config = dict(
    arch='coatnet',
    model='image embedding model',
    dataset='scattered letters and digits in many colours',
    train_examples=97500,
    image_size=64,
    crop_scale_min=0.8,
    horizontal_flip=False,
    translate=0.12,
    color_jitter=0.1,
    targets=['count'],
    num_classes=6,
    embedding_dim=128,
    norm='layernorm',
    norm_position='pre',
    activation='relu',
    mlp_ratio=3,
    head_dim=64,
    fused_qkv=False,
    qk_norm=True,
    parallel_block=False,
    inner_norm=False,
    kv_group_size=2,
    patch_size=[4, 4],
    conv_stem=False,
    depths=[4, 4, 4],
    widths=[64, 128, 256],
    am_softmax_margin=0.3,
    am_softmax_scale=30,
    init='torch_default',
    residual_init='none',
    optimizer='soap',
    beta2=0.999,
    lr=0.001,
    beta1=0.9,
    shampoo_beta=0.95,
    eps=1e-08,
    precondition_frequency=25,
    max_precond_dim=1024,
    one_sided=False,
    adamw_lr_other_params=0.0018,
    grad_clip=0.5,
    steps=6500,
    batch_size=512,
    epochs=34.1,
    lr_schedule='step',
    warmup_steps=190,
    weight_decay=0.3,
    adamw_weight_decay_other_params=0.05,
)
Rows from block 9 of a small image embedding model, named by matrix and row number. Rows with one number belong to one neuron. Each number is 200 + 40 x the weight over its row's rms, rounded and kept within 0 to 999. All counts start at 0. After the name is the row's rms in percent of the matrix's.
Before each neuron's rows are labels from the 100 images, of 14848, where the neuron reaches its highest value: "responds to" is what is common among them; "patch colour" is the nearest of a few named colours to the mean colour under the peak. Only what is clearly more common there than usual is listed. The data: scattered letters and digits in many colours. In brackets: how many of the 100.
# fc1: MLP up (model.blocks.9.mlp.fc1.weight, 768x256), inputs 0-85
# fc2: MLP down (model.blocks.9.mlp.fc2.weight, 256x768, transposed), outputs 0-85

responds to: count: six (92); orange (41); white (40); the character Y (26)
patch colour: brown (37)
fc1.642,102,197,201,205,224,154,193,151,231,142,198,193,169,197,200,246,227,168,229,212,221,185,132,195,226,186,187,234,238,131,216,220,246,195,212,213,177,240,186,223,227,173,251,257,210,243,228,221,181,155,214,176,161,171,169,205,223,242,178,291,194,170,117,245,182,166,211,203,175,272,155,242,314,246,150,197,202,146,157,173,191,179,240,242,280,259,172
fc2.642,109,230,254,190,141,249,211,252,179,245,207,226,200,215,243,213,134,168,146,165,173,202,212,217,217,250,256,147,157,192,242,211,129,192,260,117,205,196,226,206,232,214,248,134,226,163,197,186,190,222,208,114,264,226,249,227,164,167,166,216,247,192,219,212,169,213,186,235,149,81,251,136,157,232,208,202,168,179,198,227,216,215,134,210,137,72,261

responds to: count: two (76)
patch colour: brown (38)
fc1.51,101,189,189,262,181,207,203,254,162,188,221,177,172,168,216,190,234,206,211,212,194,167,215,203,229,177,198,161,246,228,135,256,90,174,220,263,207,120,206,212,272,180,228,213,216,128,202,247,174,233,150,201,269,223,212,206,163,217,253,212,180,238,162,245,136,204,159,202,185,181,278,176,177,232,248,173,247,272,116,238,184,184,161,224,106,185,199
fc2.51,117,227,160,249,192,197,219,236,182,203,220,203,245,184,112,249,223,175,265,198,124,205,179,194,154,236,145,254,299,214,280,209,217,209,245,118,170,205,196,226,166,240,191,217,196,275,221,154,203,192,276,201,157,135,181,217,234,200,205,169,202,248,243,209,181,192,213,234,231,183,167,287,212,175,136,188,175,195,228,120,172,177,178,231,233,301,203

responds to: count: one (49)
patch colour: brown (36)
fc1.653,092,192,204,115,287,121,208,193,213,240,166,177,189,214,215,227,242,256,240,186,185,187,142,101,316,209,242,182,206,269,158,139,164,187,228,181,154,217,251,256,233,197,210,226,193,301,275,177,129,245,225,168,125,171,192,164,150,222,209,230,232,228,138,202,242,208,210,261,223,172,157,232,126,218,236,147,219,165,187,172,174,165,186,173,220,136,212
fc2.653,088,212,222,271,173,204,185,229,178,171,285,199,208,162,157,175,168,225,197,193,260,189,246,244,177,163,210,241,164,137,191,240,249,153,186,267,172,177,179,115,205,222,184,210,150,203,176,140,251,202,196,231,263,187,230,217,257,183,240,290,159,132,228,205,198,229,187,313,176,170,169,142,172,120,201,242,234,220,229,173,182,234,203,176,167,230,174

responds to: count: one (57); count: two (38)
patch colour: brown (33)
fc1.395,095,158,261,168,210,162,194,184,230,242,263,175,188,166,213,226,225,201,224,154,201,172,195,161,209,281,231,178,265,225,180,249,178,221,127,233,181,201,180,186,279,115,167,177,269,209,219,239,127,225,193,133,232,237,264,138,240,251,254,255,176,209,189,126,224,269,258,292,185,218,177,281,230,221,116,230,201,207,249,186,214,250,213,175,254,217,264
fc2.395,110,155,181,251,202,190,164,190,141,151,155,206,224,253,228,133,259,200,189,249,232,179,155,157,253,205,144,155,151,197,219,176,196,122,171,152,188,217,221,180,188,234,233,188,236,155,201,189,253,190,231,211,208,170,162,170,153,155,119,193,223,193,295,220,245,195,193,120,248,203,216,153,171,216,343,164,240,213,175,240,208,184,129,210,229,155,206

responds to: count: six (100); pink (43); yellow (40)
patch colour: brown (33)
fc1.41,071,195,253,233,252,227,157,210,205,171,165,127,223,200,222,238,202,220,230,158,211,229,237,151,246,234,241,240,247,132,159,194,164,210,288,256,264,123,136,209,201,158,161,131,232,221,263,250,169,239,150,195,218,232,212,184,169,156,195,233,154,217,224,182,172,223,233,198,184,220,198,153,205,198,190,196,223,232,181,239,280,211,204,101,196,174,220
fc2.41,068,254,152,195,208,196,202,252,207,197,234,204,161,139,271,178,142,229,256,253,160,190,236,115,172,144,202,222,266,251,198,170,217,238,201,254,165,243,197,193,185,161,224,174,248,190,177,205,182,213,238,228,210,179,200,199,247,207,223,236,243,183,145,146,158,239,240,177,203,136,106,253,260,213,142,245,232,156,207,172,240,141,240,234,264,178,168

responds to: count: two (82)
patch colour: brown (38)
fc1.217,109,119,271,203,273,156,260,175,187,243,187,161,246,143,148,202,246,203,304,199,207,201,125,143,135,176,216,218,144,155,242,147,156,195,157,220,214,196,147,213,193,277,265,236,198,241,133,142,188,158,172,241,230,226,243,172,208,184,194,220,235,200,240,210,223,310,174,210,238,197,196,137,194,199,178,175,215,203,86,163,272,136,254,216,212,185,149
fc2.217,113,206,155,217,219,232,210,220,252,254,279,155,225,248,221,200,162,205,161,148,181,199,204,275,303,210,232,170,225,193,198,202,141,179,202,185,167,210,223,289,195,152,215,210,167,192,191,255,132,250,162,182,200,193,207,187,170,273,285,210,198,181,230,242,144,149,176,120,254,211,230,233,207,155,204,132,189,206,331,285,156,203,170,210,233,171,222

responds to: count: six (71); pink (40)
patch colour: brown (33)
fc1.518,092,134,223,198,227,172,189,212,208,199,160,222,211,161,203,194,212,270,185,272,202,166,174,210,152,153,198,172,139,225,309,109,224,144,219,261,205,223,151,197,194,101,172,209,175,207,205,125,205,237,225,171,189,227,188,140,178,191,244,237,222,259,141,160,206,177,185,190,203,182,294,182,99,183,182,200,203,244,235,225,191,216,170,214,117,158,176
fc2.518,088,195,281,201,155,188,184,123,232,69,196,278,190,176,203,199,218,138,221,163,196,142,248,163,167,293,200,180,218,209,159,189,195,221,161,160,194,128,234,243,130,249,228,188,191,195,218,202,248,147,172,229,206,185,199,228,220,177,108,141,133,196,201,220,238,267,149,200,141,179,126,167,167,258,176,191,159,219,117,173,196,225,210,201,222,189,244

responds to: count: one (50)
patch colour: brown (34)
fc1.638,117,132,214,213,180,191,150,238,206,244,245,298,274,175,238,247,203,175,187,101,184,188,170,200,147,237,247,104,236,237,266,142,174,190,200,169,204,146,210,271,173,207,183,172,170,127,208,199,215,201,233,227,166,163,189,216,189,202,184,187,241,196,194,242,239,173,169,218,150,158,160,240,182,191,126,247,125,219,148,266,279,229,240,201,205,255,222
fc2.638,116,209,145,164,203,226,253,209,182,158,139,176,178,219,218,191,172,223,245,287,183,215,230,191,232,200,171,250,179,174,203,271,232,263,201,237,225,196,207,148,266,193,233,145,220,157,203,225,197,227,215,137,231,251,193,159,184,175,161,264,196,157,251,184,191,165,174,231,259,189,230,231,274,290,260,221,248,200,225,146,172,195,132,231,162,247,241

responds to: count: four (76)
patch colour: black (61)
fc1.171,127,243,228,259,176,164,151,305,227,224,203,206,207,157,153,186,278,215,198,194,252,128,228,116,197,184,165,181,212,224,101,196,263,169,183,256,232,231,172,160,280,184,200,187,241,174,207,202,252,176,185,163,227,143,226,215,183,148,205,213,210,183,147,157,191,161,192,185,273,228,189,214,221,145,194,195,249,240,159,178,197,161,218,189,165,172,174
fc2.171,117,133,220,137,227,209,198,120,188,193,148,231,195,218,243,151,186,211,194,180,177,209,210,221,180,223,189,169,161,127,207,213,235,120,233,161,272,240,194,263,129,214,190,219,153,114,175,190,179,160,241,154,276,213,158,199,186,250,202,184,126,183,216,231,161,205,274,187,187,192,191,222,209,240,224,161,136,216,198,216,175,197,131,265,233,171,164

responds to: count: six (90); red (66); yellow (43); the character Y (27)
patch colour: brown (33)
fc1.534,088,238,167,233,212,135,194,186,207,118,206,170,153,241,176,252,164,154,142,156,223,140,160,262,222,245,224,228,150,230,164,219,250,194,198,181,226,248,190,229,94,180,143,220,156,150,241,204,227,255,160,217,165,171,171,202,269,228,154,277,99,194,237,134,195,169,207,234,193,210,247,231,231,256,164,192,146,144,142,263,144,196,147,198,223,170,191
fc2.534,094,191,170,253,156,243,185,207,184,251,272,223,138,219,189,111,173,260,189,203,199,275,189,205,166,190,211,230,230,170,181,177,189,183,162,180,233,154,211,172,246,225,235,202,279,155,92,263,185,219,241,178,198,232,185,187,168,145,169,155,225,185,196,158,199,224,215,152,148,150,146,233,185,233,173,190,217,139,324,150,215,211,170,106,210,234,265